config.toml
model = "image FSQ autoencoder"
dataset = "pictures of board games with random positions, seen at a slant"
train_examples = 97500
image_size = 64
crop_scale_min = 1
horizontal_flip = false
translate = 0.06
color_jitter = 0.2
bottleneck = "fsq"
downsampling_factor = 8
encoder_arch = "nf_resnet"
encoder_norm = "none_scaled_ws"
encoder_activation = "relu"
encoder_channel_attention = "eca"
encoder_depths = [2, 4, 4]
encoder_kernel_size = 3
encoder_stem = "deep"
encoder_avg_pool_shortcut = false
encoder_widths = [64, 128, 256]
encoder_residual_scale = 0.3
loss = "mse"
latent_channels = 5
decoder_norm = "batchnorm"
decoder_activation = "elu"
decoder_widths = [64, 128, 128, 128]
decoder_blocks_per_level = 1
decoder_block = "basic"
decoder_attention = false
decoder_upsampling = "nearest_conv"
levels = 7
init = "kaiming_normal"
residual_init = "scaled_by_depth"
optimizer = "normuon"
muon_scale = "match_rms_adamw"
lr = 0.0021
momentum = 0.9
nesterov = true
orthogonalizer = "polar_express"
adamw_lr_other_params = 0.00092
grad_clip = 0.5
steps = 9500
batch_size = 128
epochs = 12.5
lr_schedule = "wsd_sqrt"
decay_fraction = 0.2
final_lr_fraction = 0
warmup_steps = 190
weight_decay = 0.2
adamw_weight_decay_other_params = 0
Rows from block 6 of the encoder, named by matrix and row number. Rows with one number belong to one channel. Each number is 128 + 32 x the weight over its row's rms, rounded and kept within 0 to 255. All counts start at 0. Numbers have three digits each. After the name is the row's rms in percent of the matrix's.
# convs0: first 3x3 conv, stride 2 (encoder.blocks.6.convs.0.weight, 256x128x3x3, standardized in use), inputs 57-75, a 3x3 kernel for each
# convs1: second 3x3 conv (encoder.blocks.6.convs.1.weight, 256x256x3x3, standardized in use, transposed), outputs 57-75, a 3x3 kernel for each
convs0.136 099:107116100137112111128141113099067099205067159123145144160053157123116138141158139117095108119102101077080127114112127201136124102112143187129107177076118130124123160161127135153159159123104162152133121080161099116125130120145142118089139129102087111095096102130104148113139098121111124103120141081120119078153109130209159139125071110132113124173120109136109136135126132154188123177150109089105088079127109115092108205156112119102084120059121144120142120159118140109107087110115099115085108086128120097171106086149
convs1.136 103:131113169100142101101142156169081112064115153045186085145151090130137120123116177116172150135159129181168165135159158110113128081089156169103164109075148093052091099099122104148138111123150094120122120146134108255135146069128079049112120183134139117095189142082177127070125164144125155140122143127148076099156148161107157088093157140167188164153143162118137085079123140121163104102099149119079104099079081136133141130194178103153110150165157151135110229110132162103153148054138123148122129131130163119108100113066
convs0.137 098:148096115154137139126146134121102101058159154140188132163164198148190102120109119138098071123163129111156146105126082142121228153197241113117076173129146165123221095103146139106085103133145136138160101195155140136176167098174122143085137146135063056066131111121097115132097114130115175145144157127125094126100100168171130136086056078113137127161116135101088165088110132178158145119130143076131110124094105106136108136129158142122111161101127118199244124140137111171159127151172146163131100129152140207125153128162
convs1.137 105:104127151076130143057089115148132152103114163097157163109095146160195157162087157112172104123084108104100150134144196200134060104131114166156137122152137192100120128141094090130139123159152121153133128141124117190130126126146155077125121146131140133102096079118097144129097109135066087120081116122112124125127193148099165139098141126126115152148156144135100120128104075133132145125176131115181155128155128135122103141194164131123157129108129085111220179117144124110069128110071108138173108161113144098170112136151
convs0.138 104:075023173126152133164073117155172055081106153090113110105090093143136153146080162138123062088107134099127111140150082045089138106172112093154169092134100107141109114102091101097062132180074139114132098101109158105132145121182174166113128125109079133136138154196114189109098157170111139129119126143159168111110141147107100138127097101129142128126095098119131112122154166129118093146137079122104090088161126152155083139139083158146093176127139097133181178118121162099090103146134149108092139094145150208162100164136
convs1.138 093:133135151093147125083112171118121154090145174120100153154170125091146152171144128099099075156083084109191044158086199170153104118161110105146140135089162221156096134122107105163162143162162074119112139159155120170139088130113134066130153140183170181086147197113156158176067088085086103079066069066063111100130127131118177120143086130110113141077104088122202169152170169178127126133079084087143107187137089110122090071103069173115093098135102106132240175098091124108113144146094079132119174119108149159123141129140
convs0.139 109:103162133066147173063156171149117084104096058091115109078130129048153128104186167117076137142097122141064139147134174135097141160133117136136211079136189137136154125154142141158078125114088097101109115149178093087115154180174180117147162200112160106150173143142137127187075098062122167118170085074186147100161170113140115136173118151172072144108120123118127077146172133096105120107107115124089123172100116091083114153105117102102091186192123182126041133105142160166130112150144162101164068113132102171139099122103
convs1.139 096:141113136116018146136100169149115153133093153108121126122166158128148098127111128135096092072150104108131080110116132075152114109146114162134119153080092065147155157148169137168133100160170133099153150087101094123112157071133134125143119129169085130156076114142102149183133104109158129119145125122086080139090122233122160207071143128138129150121112126137113128086156132047143151143116186068046219155165176116139124172128121172167147105059116144160078129125131138134103127104126069099134168154121121189109152104132
convs0.140 105:099137183129106128127162202157168148211088159130134070158168119134139135137199100164112150218075153102087119115115071124135177133084129122138086147113115121168147111117119099099142113127122112122113081093094078117104142094101087147173167154157186140163206103082162107138084077169110111143088086094150131092202196143135138073102115124139137100169084105102113136124105171094105153132159149134102091120148138161131165104123143076138123225143124232121135127083102126171125137120124092154108144107084041109122073081108
convs1.140 102:141106149147149199111082136087147086149083142096147132130142188114127104152149128131080142121092124130213115118098145088084169130124153095127142138151092128152125150146087133158096115128086076098081065126110081096111143131098148053134152110171130127127128173216100113157132142157121165118141169117141103152088130182143139161078119111124156133148147126092181111140144192123148111117141120094030136117053101092111087138131087147103043114083100195110139120129152146174135135149105114215197103032065065089090074118144
convs0.141 096:102119117152154185168186109133104119138139120150118174132114083166135078135156114118169162118192161135100132190132116154205119125119193137114129154184130143149143073139163104105180142062108114182110105116137124150165151158107145138076194139140158117142159167093125172088128138122145181114126149093123130143130138060094141131148164147102112138145078159148118110160144117175203176091108126084144167122152073137116088117109082120120063136133075122113080102127103075113081110131109162147078142105162164090102120139141
convs1.141 100:074095089145101084147103150154172138153146067080081084178145111090105090133151146105147109118148091081102162106117130141141133129151124119131069167130166072101124091126138061111101096108106103128146149148095076166109149115116234041083103122117147104110148082073175124108105138124106102155110100124151136090161104151120141079121084109095124161101114143116145130114144124120134172140190201083181175124142149111110052128157227120149112119145102125143148060146096142108105099132118127150175108176100093157108134115139
convs0.142 098:111114110167157102067089135181095160106091105104091087124107130138164055137215078126112119135125118084129185188174110124131160145147173160134092142149050121110037147101089141117094190061140111096086114103132079112214125198130160181099064124166113093085149121093122104095093134126145082123122158176141126136147145103157138070174109061114153092118162059151102096118136127126157130159142124183154165158088121144145139122141144149111137128121132160206101098106088117133126123151167069076140101062153131121112153166131
convs1.142 102:138091112186000069150093137158107091173163123091122111107107140164140120177146158081100126123129147109149112121113118146172109109197153142151156167151217095124146133166120102135107119117104113147117112077112130187110113097105145112135121117119115163165074134157101114162126105103115133119137116079098107074081133188068112133150135107149096137137145108163164158117122132138105090155205106179151088078113111152119119131123129141095111107123082165187138119147132127106121105118111145132146126136096121159166124107116
convs0.143 098:117113090164141122140140117092090143129119102151096097102111110075166161107114156172096154134146184122095141098108170152124156106101114106166128076175145082125133073075157143138200115090160135128072117120129132120157153171129151155132185183175120140130131173166092120127138184182133184138142162143107131138144086152102157180107108094139105109135110093187150097170139169133119127140117123108158191117174140160144126120136118139159130129180161087144255191122231131189173120151158176169192109103072141144094139142095
convs1.143 097:052009132104025065122160127109158148098194106127177114119168184075099167131141092125094104040088158099091131114099124147156128116124131109141124084108102149145153132122129133099112145116116107126145157109134135130130102078117116109073098191126199165086160111140144120102127113097125125130112107111120128111143169116121179118174146230174159195168148160080103064164108126136114123121093134155175127134107110084086155098140226115150163078087098107138065163165115149115097171095129095150123153121140192142157155140092
convs0.144 102:116169131121119146165103114127160153168176219123156163169152128135139132133135097149138095161143128108146132193171091103087084171112092087174109116128067094105127174101116110136065172160141128150138113153090126132192074153192127122150115150170176068145144160152128125036133111135130115095059132097109094127096131162152130089132220104115145091152163132152078136094138108113134045127109111074123129138146159148081100134076079137102085085132137186147132136096114112075107112155102155165151118136097086066091144085091
convs1.144 084:129163091177151110155147060142081127142137114234117122139165141064136149171145153120128143089138129110171088170160093119178110063196116158060130104094175122147155131134143159115145132140118123113108140052052102065117130097109124092184172135160089107108041096101125139144124120102146129102147158123109106136119049161176161087180093166125102093153161071088086102129162120090170090115148091112125130146150104129123092135131107165128114132120105107096107172088167099110160157113169200171122094130098102128105102079095
convs0.145 096:047100150081109168155174127088097122082117075033124154092101117100134138098197083122108092139037132111096167062102106127129162122090122143114102077171096155160121091096103082089112104089111119081139124158121102105155111129116139200060112150083159117125156167133145094170157111138170102154134103143128136157159149163129136088084115101105125115128137147098130148123096167153129151092095115101127117147129113092131115097105149079119177144078098083116130148102174164136134158140145146167144178107159168161111215148092
convs1.145 105:128184137157111111172089156122161159162153096145067188097141166109117118130130109097083108115076121066150068108009176148096172174156076073125086126159136097142096122137084092106099120130100090068099130070139072184137147146149181030144143041117084132147105104140095076109089059082106118126100095111143150099140161135127138091094123146084126083130112102137115151121183140143094172142144090059154181142135149074062068154100070142085077148100128131121189075072124146069144126118109156131192130163131126155182164196096
convs0.146 096:074117085154112112111128060112062102115125099108117088113177139148181138142104113126117099175081153128152152102111063104097098176080083151064048111196100169082083084140129175114138188079192112132150094140116160165149159177105073152095114120137095155136152141104154162101110114063130147134084178173111073113118111067114094084145128039150154123152139098142126123150141128123123151075091107115137106080097163106107101135100088079109210127135093156129148136167147104161103165170173077155165106157184128101141203122144
convs1.146 095:124184117085112080150152121084106098138103150119162167128160099095164081090122086176146130167096109087180147116109161094134115190150153148146067126146111163197133092110110071101123078078098119140161125189086109000140145157123122088148143116124103134126111152139097144160149142139141110133100127099079161158099134109101104108122108142183147122097067098134116141123111169103121142121114059092141117114135180104118102128126151102158089092104113073191195141190152137095133103100094152137142120074157220113076157161157
convs0.147 100:129052107058055133088096175092098050087113165120149198130138121068133171176110189122120158160174084103154124150100122139097180109094146112192114132136099116156153167096115129151133132188155152181171130090103135141135130126096191129195140038106099086111128128074157180177203179179186130151121071148131069115126161146113152160138116102071042097102133162129114114119123102124120165121160127150094100153125108105120108114096088058103095069087119095064085092168159198185213143158139093117086103155130112129105148146187
convs1.147 104:126130187123109159133110159107131145121071137160142147058121135163124084099094096107138126119077144125137141127082175110115150133126149168122105156159090178124134143139134121154136106148126125130150132129163165164175082125122128086112135053117136164131123114165146131166097095113147095105096100086119155170101158140127124130152102171133112108116164124143169172116122122135237142148121140111066088113169135104110109094078136144087167123116125131170139071094107124089114133114147123128218098122107156131157122166084
convs0.148 080:137106122121116144107071111096127116078108111087108102120095084122098102089106081123140157137131154112128169070110102106122151074112117125151108150133115141142093121127136142159129123165141126120147125146116101119133119080116117090123110101087042104130046115095066103136176087099139083078141105071156141130162130107180160135080118166097133160075121180125100122124099123134087146154144167150146157129127123117136139095119122115120155173193196153185143184205143178162144129144105155172078125173165090154149087156173
convs1.148 107:156152106140149144137137141116116153101154168127175176181113110165133103147132094130106075121128067137136123117140137138153130143143130130093118123089129120099090093111106084115141070158139173148169124136153164165139128135124142139158183124149183179135180207134140174134090082098099092097077085099120074160124106133086081128113173130102161134138125117127156149134121150105072149107109158166178149165151136141106110125093087113102070144132141135165150149142110126102090114101071079132089164097064183140087168117094
convs0.149 101:102088102173126151121104138098074099146090085157207144117104151122156140108161183151153127163114122084093089145092139161111114150205092072136137156150143173142116142171132104164117091094106121079091102141153150116139208147164070187129113104127113111164078147111115075069144129153167173185118136130115122119147177130112215091112136120135102099105113137109111082104105089120128126116155147136115111142094086109124153129145189125154120115080091083201128115150121172128099142108135112126097090123130106160154124099136
convs1.149 092:168092135129110149121177113137138114100163142111132099155122114153171145164067120137125104090220154195034153125087131188063122072117156155148146114075176113074130153145152132131157164177131076159149087163127134217154144122148160175082088156121126073131107145147137173116153154163131161163138149132083065096109168181098093116141172111187118149138119085174120156141139102160066116151145116143157115125113136147164152142208200149118147110193121102023207197127100116095143139138082149205114121152109113090102145068137
convs0.150 090:086171178064135134082207142079131132139097235183090143125148118155075161165129180140093178102120133132118139058095138055078156066104116138131159204128192124119126229087081130115106094095101134111132101107124060120120119076143132101114085150182161167098122102082170141094095137163069109136026144133122131096154145146167098071072093120075079086104148141140106122185113150184193123148159090143110154140131088165126117163137090166123125105057082087091104127052212170105133105114081093059104103137126078158141103112113
convs1.150 104:172162089156116093166086110106130086161196156127152111115162215119118178149162149130140142172136149182152153078186169073165153192123094146098144179121185177109153180165114160146098162095088110171107201116091133073103079113134126176100080118150150144122102105110159075111163148134123131125170137126131068110120146093094072125154112093128110155141162099112122102164150122184169148110160142121094140126139088067108122146144146120076062148124123191123099101100123152162180178114115162051137110087090077139091089122090
convs0.151 101:150110055093141076140118105134148149133130162133111179126140096160137115084130113176124087099096070115147123155126111161133125143135143167087171100178163170101121174156115126159132155125167125131105100123108124168170157166163199108169214083119177147106149087214215091131117120145079093140134118159101056080137089123157089149158103084159115102138111085088149128180116119091137120128109131116069120101101131115109139115118161104095149228169111184196187199131148115160180134232176132132145161098130149124184157112186
convs1.151 104:100101069146124071097089085118149130158098203128156140121125119089087113141164153172150119109083134096069143138149129153086078103129159145165160129147123100170107120109115090145124088100125161157131109171155091083095167123121155132168172101105102102149107102135108100120116113119115137110122160166171141157197095171140118137155152171141110116107123088077094117161081158076115135103158138086142176112133111070149138122150129163184163142161143113115137156123157118109117142089140109109110109157117195188161118141133
convs0.152 100:148164147069091136093169133169161150152088146108102148109140099074162086151159158100112128088117115100108116176192121118084104020122068132093133099133134160187205158143158172137093144141113094071112120149133140105101085055117172193124060088110120100102111109098132137118093120135142118148141117118164093113100088118162161126177173123116079147135142137164126122163176112181102111094103084168153095215139119132099131136127150146154135132096137121101150134083134164157174144096141134140127101145173087157127090110108
convs1.152 108:089115112125117101097152098130122106159147131126156125118138164151097127117078101122139120122053108174110118144114048164137104178138069167100161143055164158149195146141139155143164113139156098196091135144100092126146161152133125104108115144139066068082124054091113089117124147134122144123157152143072109099097042037160076101148106101127130190083109109172178130177108142111071111105089154085103119146104074079081090111146125093093106098122085125112116107078173120144122107143063069110136142159167113157187153113141
convs0.153 100:125112065081148123161154108111155152108082159120144197126181135094184111121170110152144068146111118102121164176123147165091167153171161176085131119092130100107100188125181164131104115183142153168108156168131173175116190215219171125125133175120118111158088107158098091088173137143097111206132149204138158158140088131152135036164121123098066173138102088117142139153179145133124115103161147090088128123087132095111140095116109139109114148146190090097069154108060141120171151139156161091121101111103160157114092206181
convs1.153 099:158074101084026156128133118146129116102097158171091176142184135178106102141138186149085150116180146143112116076169130091132168120105112130141150121172090155110137100149135083144111090159123113140138136130139080088045104099148149088137178136144176124100134106116108117123104100105130110136111105119128147172152139097094204141071050073135121179118163064151146110084136187091204137134163142126180150131126069184161180156143161136116150109115090169185124222155120143131139091105118134059136145162147151097133149143135
convs0.154 097:111078047211114121114120095182161139154176105151136134130116079177112103148121137138125107150157096192153106112095096153148132215173165106119123148180117121112128115109112145095087146103111104117119116101080121120107126133111136120164103149150140099070173128086130144128162123132216131108196143076095104120139141143087132110112121112155191115152162170168145107148143119170166167135108110168114117185158103122152182124136166160165125149081067101138069134165167112135145101126194074050082143117172109136132097103133
convs1.154 107:105066147150094127132041119138100128084092078129189128144160126170161158147098106103093058140134169146078149120154131154159111118155128082093079107139139136198167129116140114071117129097126099128129103122105122099115153096125140116132158153139164141126133099129115102126133135163104105135114107130081133146139183238135127137162134189094066165172177205095123106104122115158159112114167107106163095104153132095083150175187245112139141084144112140108123140126076154170122171143032142185109077071107064022027113112125
convs0.155 101:097091092096154128121095189121185175167129111144154121118168128156064165153138115139107150119098103110130131099129195204144112136162129085139138115091158140183140137143111181155031157168112152132083138166099124111179130115073177159095130101119114080111110126088120126130129132164182130124165133160121160140165137133166126119116133134109129106122182113118125134078082166143124141124111140083164127140159097100123103094111105091092092138145109155089036120130187176125119095131156167123106156165112197164144140131165
convs1.155 097:096141084124101165109051134121127092160146188134078180182190132144168161109153061100124088140205121138118149109143131108184186167108066186069185162104170162137187129120161090068127133077122154158113184180174087126129131153112150152164151127143099162125154090165131120074140168135140126136127145132101114147108055157101117135063119111108129121105117057117150169120192143133054175133115140118102178119131094106174118135091146050123126114095120206123096069147108149137115052095119140129099117137131135156163147209118
convs0.156 102:176139125201148152124139168118119131156183124106112127112121161142166129123149184106087101179135146113204112163116078110062165155084109245137193128146174148174110124128191133162072087187134122112148158120140125134110102158153103143093152098104171139109145160090162196140193150110160125047101055149105119080050137150146132138163109068136075234153098124134124070123132121138134125105161140157130115160132162149119110107165165110126175109166117133109141124093118138112133116094103112128165131130180133146118142166115
convs1.156 082:111130158164123177120100132115069178082043172100107136104176116128134159185164126131119074170128080045095083133138093109136148074137131183145129118103136199157096099108174121154162113137172091112161105046134149149126121100125164151190195229163109107118148125105140162135149146149184146133142161152106109165135105199133120177116078126087116103126134124120115153117146118066088100090131148147162104150218155148125107147141120116149138112139132128102083113099171110075142151106117155155128106144131133095182048066100
convs0.157 095:084125114134100125128073152142118111101087094114120155125122152084085108094136127148157194145128163205141166135101095132115096211135142119139157123171137111149151138116108137137140131189118125137123167142091119082130112166119174130036104155112140127124164131168169138158109106095147132124131163155124125107094105086063155156042102121101087122107084146084133160109149145102082117109112107133057068112095098168116099162099111139143098171061134140101095173143159145106125112131132136138168172142097227159120188193114
convs1.157 103:173200114122109132142167141138157162121155157128064181105073050123195111106076101133108073133174125156132080106088128151148120100146098134089168117138132125137118152162156100111135162197118123097131176075116092143130148112137132140161097104163117134136035159152162146114157169161173146153150134146094123110107116170101168184132198150154148051139114100173187189146150156153236117164128133130078154127112134153124085209108063228154126098097142111116107166133145140172119092166065116125126120127106163210109154180110
convs0.158 103:141103172096098112102107116184166147177159120135213137121096106097062180182166072131162151124131047126175163084105114124115092092098137125157205135154141149134087156146124132094110089107109198110103152122105104057078131175142150083119088176150102154134163178105139157147113140204116108174106140131077148153137160136194101166085097124097123211087133202133096118123135103125159172096077103109135120123102160142139141138116079127144129128175114214113088159183165164172162138111104080087101155165133187189145148057102
convs1.158 092:122162101166140143116148198122124069153085130140149128123111146175149154088075123088096063112113075105180101127099139161126076185156156144134126118160124110175081141130113170129151145136128146105143136074108123134097166127117131036135143090161095121147151212120132149066155145142171151141141136160162150165135115098146110151104115104132174113149118098113150112148148156119080119083129090135120170082103146106136122116098089108114087163083092137185103136159147153142136128145148119163116092115088059139166127115116
convs0.159 090:145184114114145142141151130158105128138141138117053126106120129145063112122132101154143139129150120134107086144147106094133152170066133090152112111131134132150113137140109129181170142158108134095136148146114128113130037122149152152074113194167093084098147133139105100113106099146053089074058092132158139145137168216184150152129153152068112172179124139163122124091094144161135141184170162150145144132172127137118095170128176165149135154154155165157242179202153123155107149134161112126090077167149110172171137174139
convs1.159 086:194057124189160094169198133167136151135086166132122145130129152113129172156106131142150115106082099143069000086153117139183137114139148150146133109154119139102112126160160144124157100183168115143154093152210165191135102100118128083117121128123142125118176116127153110164078110121069102108073106109110148147094132215126139134073153184098124145135100122186102139115134113140117121084159140118193150105152140113084122126100150047089113166139128140115083156077111126131111096104136076093117104135066173126157169072109
convs0.160 108:174168113153090093193090138093094079113144124093129083120149140110156087100142099120135137063116121091098151133167082106131118159100099085088083075083098089106077124167170153124190118120182124139147130170144166151125129118113187156124153121160147109131074113137095090104148101143151115160111063113146174098095106124156116138109147129093096140157116127124163100168107126167073164122174121125173106108096127106134159090097114127126143117070076092119088108046101145106078060137092037089138112185129080152155111145110
convs1.160 098:128125119160157146139152125110095073114136099133152072095067102105135149131152141037066114083062060040131165114102115127116094161131103102047121125074137134094133146138140121125138109095127119107079126179151113118087113086103152118120107132133117094125096119093105097103120095095090077090085077098138096130132107093131131142116079107123098161125094114162129168158097130141122147162200195199111166135144107181143187198148164174162097172161125138202175131142131121136111122082087088119100124098136131121177216206213
convs0.161 101:120052093096044029078094101105090043077097076116097135113087079148099112133101139116182199109115132143149173128177157152153044096112087150125083106095033104053081135157183132155147137135162124099101119117126119105139172115152104142091155222164092064102091082102140069115113143163206124148127142164121106094113123091131092112157150153172152186179129142122175200159106086146094130140101136162113078144125102119139143089156161136080135112102119121118135179146191137159135142111107141126152163158140134165119108136149
convs1.161 100:091130130127109136136072123134089125111052109114089121110128165153112109133135125094132108095149113093131062123149123087137169132144110089131094115150090114131091122121102107105076098088100145143150121144139155186189108101127125149155126136139162173153186168189163159210161164158159155146140142158151103122111113136104128102094088107119063103084081136134159119132131128087072063140138132103095120155105167079120183093117153104141162095115110144128108118073117138156150119082063087104083107085123123087122131150134
convs0.162 108:175116109168068097118082092120175133205110162155119102151147122103170127078127091153112145158125126145119146219164135160160140148191142116074064083106063101131087175174170147125174158160176132131139148100136127103168166189193132110150179126165125101119091062108083089117169111165135045121146078092125130106134099106103158087163131123156117127123116103180105108161132125128190099176134194138132151155165132135147141090128079115161162104118087068059107158157125074081078067181121076139081142145139190137168123148195
convs1.162 097:109126148125146133180116121155118119110152140143083163152155114108132117185127106102116104148169093132136140145135140101137130153100105154104130158148148114146123122136166154147159140131145139148130162161091121195144155121118163159162155157123145137131099097142167166125152122132129108100117093100108125103103074155107102115131084083106062078117087165136175135120133149095126090181175118150126108168136126147175223158138199147128146125148147150152118167223179130170122124144091153116127093081096078067103135113122
convs0.163 097:096098114119132134098151111139122125141131133126154231157102156139119136121132072122164157113160123107220100163165130154172087076131103124151158125169090162063172125127127101104138100101096152108110167127145145128104132116105116095215114166176125122098119162098114149128113123155145151151087188138091128123098112146087024255157090104106114108171101059148135131148143176108126211113117108136112098120121079128134139117092113130161153128112142121084189121168191087115131125153192100211214084137088136107086140128086
convs1.163 116:161154137173130122105124153148156082154157107125143074103136142174148101106113108119150158119144115086190116146167113142150098132098163160188154081065102105090129155127138146123128134144136112106128117133136128107165151148104048170093130047138137151113183179116128139020142140122154154137160157141171146069174069099147118158137088148156123127112089148144127126099114110172179161170123058187145066148128069069133069086156108123055109146096108136114111131181133141142113114169129119141134183207092159132206083106116
convs0.164 096:126128113092078123144179161128113166116201113078223082111166136078148114113118166215098150102118112108093128118094190133136116127148196102134107124059049082160168116084150183110142175171172140111095112135109116108161084071050146104142173158128095099146133125164113074074122099110117104120073092083116190137117121135122206109105159146073139173149100134147134134111085094143110131139107178165102121140136136119166118089097145135123124138193126087148125207130133117106102140090153170179158147142167094106082115140116
convs1.164 097:117121122148165141110091119105136179131119132091182122193158107109084079085121093131108134147139125119094111111145177095065202119145070159100080140151109111098156159115143079132105100127139125086165105063129126206135113080132142008140101201100177112062159129072157112165080080095123092124108090143124154094158189181127119142091151166078080078164133160164187119105119146082171142075124144143104111158147154127147138115124129170169154093117148142115135144112102116115157146150123072142158125139141095173051120124130
convs0.165 106:151158096188118111177116059155124135179174087161133130145145119185166118189090139126135148129171159138160134102120137117186150112163121084139070124183134165170059111084139149101150146100152114086114136117133084104103092095088099131152088099097122122108140096116145198137115115100163165089091070094139145145150166128132133091096155106132156109166166109141135106131143095199158169157137101072076088118119139175145141116117129135143117094146145119160107116174115116146105125094102171117062074092074129166109134140171
convs1.165 100:118141130129129161122164114133112143062133176124154188152181148119113124127092119155141142160108171109100151140138130116138101120139122157116107095059128152152150141125106129142154116150143117108104048174137106051106100144128114103103113126122141143112140197203179115139150150143125137136157136136122164103068200181110080075154145156155188163151111101120093114122119076103117148099103113152213120117147172121100145101137243134188142111133117135147134164156141162181144136177130136175115091130157181157097137161119
convs0.166 103:089094118150148131103146134099127173118108151163161089151103196168109160131210104128115101118101125168047085143138120089117113159138088114157171141136139094131142126096119142157136162149131167106165130125097114144120084105133170156092142115188088119103121132138144098150107123123142097049107089144140157148057176181202181100137144110097129155220146112120104145169090111115158097141148155147076110148114117073109112135100109132128124124172163051161135085103101161114169115096095108173198198132112110138164133148069
convs1.166 097:113096119094055165117106136119070128103164146134125130190162112141145147151140138090133136139118083103100174111140069208122133127073148113144084089134107095132112129152145167192126163139111139205150104101131105121172131130106110140133156157083149103054143098124111116137140135131128145135112124147135151115134134148146130174160145138121144130136137097107124132109128124124130082123141186089141090147120071111127152142129134118111107156166145125106156103081134135182206125141139142082147142121098145107126160136137
convs0.167 096:103181123085123112137170120136088074173186118158158175142112043151173162152093121125080072136149135137159158144104109102142106155121144126166107103140075178128157082077115097080050136174146116167141158133145149152127139123126152096164113150103120128117136102067157125129078080093147116162126196186104100105127118047133117207139094078165149058140145187105140105115162186152138153137103067151135089129146124058097138086090095109126151148145101176143149162095173062091114101118175195168099149200172152123144157108136
convs1.167 119:114132171104152117117063117118096110134155102152146146102131146183152122093112133026112146106151132097093121087110167070126175091144127151122083109101101120111131125141095120150105095175142145138108102125179142163184144125106099161100120118131112108141166212125134099106143165144156164154145166138081184136189179077131177158207114131135084072149108141100112134065097164175157109092126090126100078105102136140100117122167153158165117130125137113135119060114102122078199136142109103141135103087092127135148097108105
convs0.168 099:108141135088127202141116108134138162191088122135080181174114113075180197109177141179115131129158211091165134097167116156141116090134098109209149142167091094079149137183101130106107118107118158121123134128174147139139098168149189105075141117171156148104163179132137111125101128116120163139092165175091169082142151135165135154135112103093163180199211132127135119118121113091102119210134080115114146091121104094103137142116119150108113103097078128110048115108148182124114176129132160125105121105189185192106113157095
convs1.168 098:135111092069108153074088078174117125183177120170107164108145174140128177150152188087135109111073146102212082176089118113117105113139136131128177126130164137152160122186130142150100133192124089119058110072133103040131129100139162146129133105137079136093123173124100181170173139142134191142109104134088135080086183131087129041139062120095164152104088131123076142150145127165108119112139090105097138114079142166139124191157094178170127151134093087082147139110115105090064137181152133134077165109129081111111114143118
convs0.169 102:124128188134177164132171171153202185088095138113062138096149143105132115111117154091170179077088129098096100080123164121138153111136204134121100116132106146099113171135138159154180112150168128147151105107156133165174131128109078119103075043072088146126077056069076063098130113152076099159107101139124141120130130113159128146104140116121160124160133141113159161110159158093132133101143116109115098060087077154189187156120160119123115164177150179122195134084073164158150136130151107130116161123126127110116132160111
convs1.169 109:120158152135081107120056138132122120168111145091137168092105103115179138115144192173176189115168164159219133130097155151114082157094088183136161117164072129196066154122108139156099152137118154177187162169122127133165152124138139124156140101161105118078138100089128114095151141145166188165162184167104069078130114160093138133111130086098064098115092113106163118102114125103156152206142113181083135117110153159159108125175115118077084185167204124178147123130125161171124104156134115136084106098116135158120093090093
convs0.170 100:145113160090137169099085105136175141145123145123138141130152208137095157139147156125138208120092148160129151133167092133103110140107128088092109130108187139107120169194131140133145095094074135100115107171137128113080093127107082134091129171153095118125091126136088143139145153195156087110106093116142105134111154146120195172127171143169113102085072099136106135103091147132139166120121186092090151110077068132124112126145169170143153124145185109162141057088085160155122092108174084023022139093037128130109138135052
convs1.170 079:127106153135200134172165133125203136112152077140127069160130148154089149118086147077112137106099110213185200123121098183154025139105129154098155116124147088116139138157150135105074161142101125176148081122143064074100126162133077158112124096142111122086147129112101141103116124106122142098121123094139111161165092122150160155162147160118081165124099091106142155157069095165091135151127082107057079062119122163163151159144145148116142099147132145158129124116072145178163167127098108171152084112043083121037077090073
convs0.171 097:130100107120116103094131116180147134120143144068124090146128130144154108102136139138116069108158147071127121076120064078127167106089109139116078104140122111152168113074147174146124179164137121117152114135131100144133110116137111124147122145182139144155170100142154081195110144138059131169073098121108169141104142107167097078109098087170142138126131122107098106141124193116110130133099084068128093155137115112137099132142152116096117082207061165079091129096141086135099105166069130171094174163094192147131133140091
convs1.171 092:169152210109170156152157128130119121085115139138112195124173140142083128127157132118049095095113140138193119115162082124103124179117120137152105097123141142124057128133131093104122136128135159135095080120148105106176111189108078193194126137137101134112124142141122117106108102120127110107093101101149110157106111217104127159131130161189178182132086121121171133098145211097124137122094121124139084122127154029060087108079123102120123092096135143114113127138181133143173098065095164166178107107135215169149168151113
convs0.172 098:122111104107105068060075078142164131134104136149089084165136165183190149097177085143114073083074091093092115167125130084126123138127148146124099130138100107132147135095119129085103133058098132125113140148116111155154192151146200171122160117130139137106084124064126128121086118146116096187164185217150145179146152141165157153126105158122146105088110079107124115130132135128148060143119108117131086139139199120088107123129127134081115191153142124115099107102107163161107158151127189148121222182162202146141213139153
convs1.172 128:130149090185093149140119148138153132138154133119125133130106165136157164184146157098092113140126158127161180144126143131179207166130129058104128094120113144153121152099151158104167151124154128133104115126071122106087136094141158080152138134124116108137136132123148101145143130127160147164166162153176161169125142102099117139117085094149147124147156133112131123128127156129138123143157209171234201138114140136116155121146158167171168133107081184124117127119163144148180093103182120095134083120131101116098150117109
convs0.173 086:125180151145171157146154186112120101109124159076101146121125122097102146085167173137100143124071128135108133120207152132105243114158149053143081148181155088146113078118124123110163142167123158132135122087133177119182165125159118150131140146143101089120122111116146127149156124167152150134128125150116143107116106134087094130118173202163125204049127146166129150148146125147122120153125134123156116144126146145149114128090088141094119126129174144120136104103162111114178076155119096083133082102101112150148066112128
convs1.173 096:094102067124085080153117108161121138126186078151150151102133147107106130130207175117124055065122109132181121097120139147167068189131103152117121163062163139116140130148141130139161164125153124131099241169151151111103110116130124125065130087111169134143146097088108105071140117129158151151125116129112105079167190096133174145111057111088120226105167153096086109095179096153156144120197159095161154145165093087125111172197229139128102138141088088099153134082075159114094103136106134168072137151131146119095162140093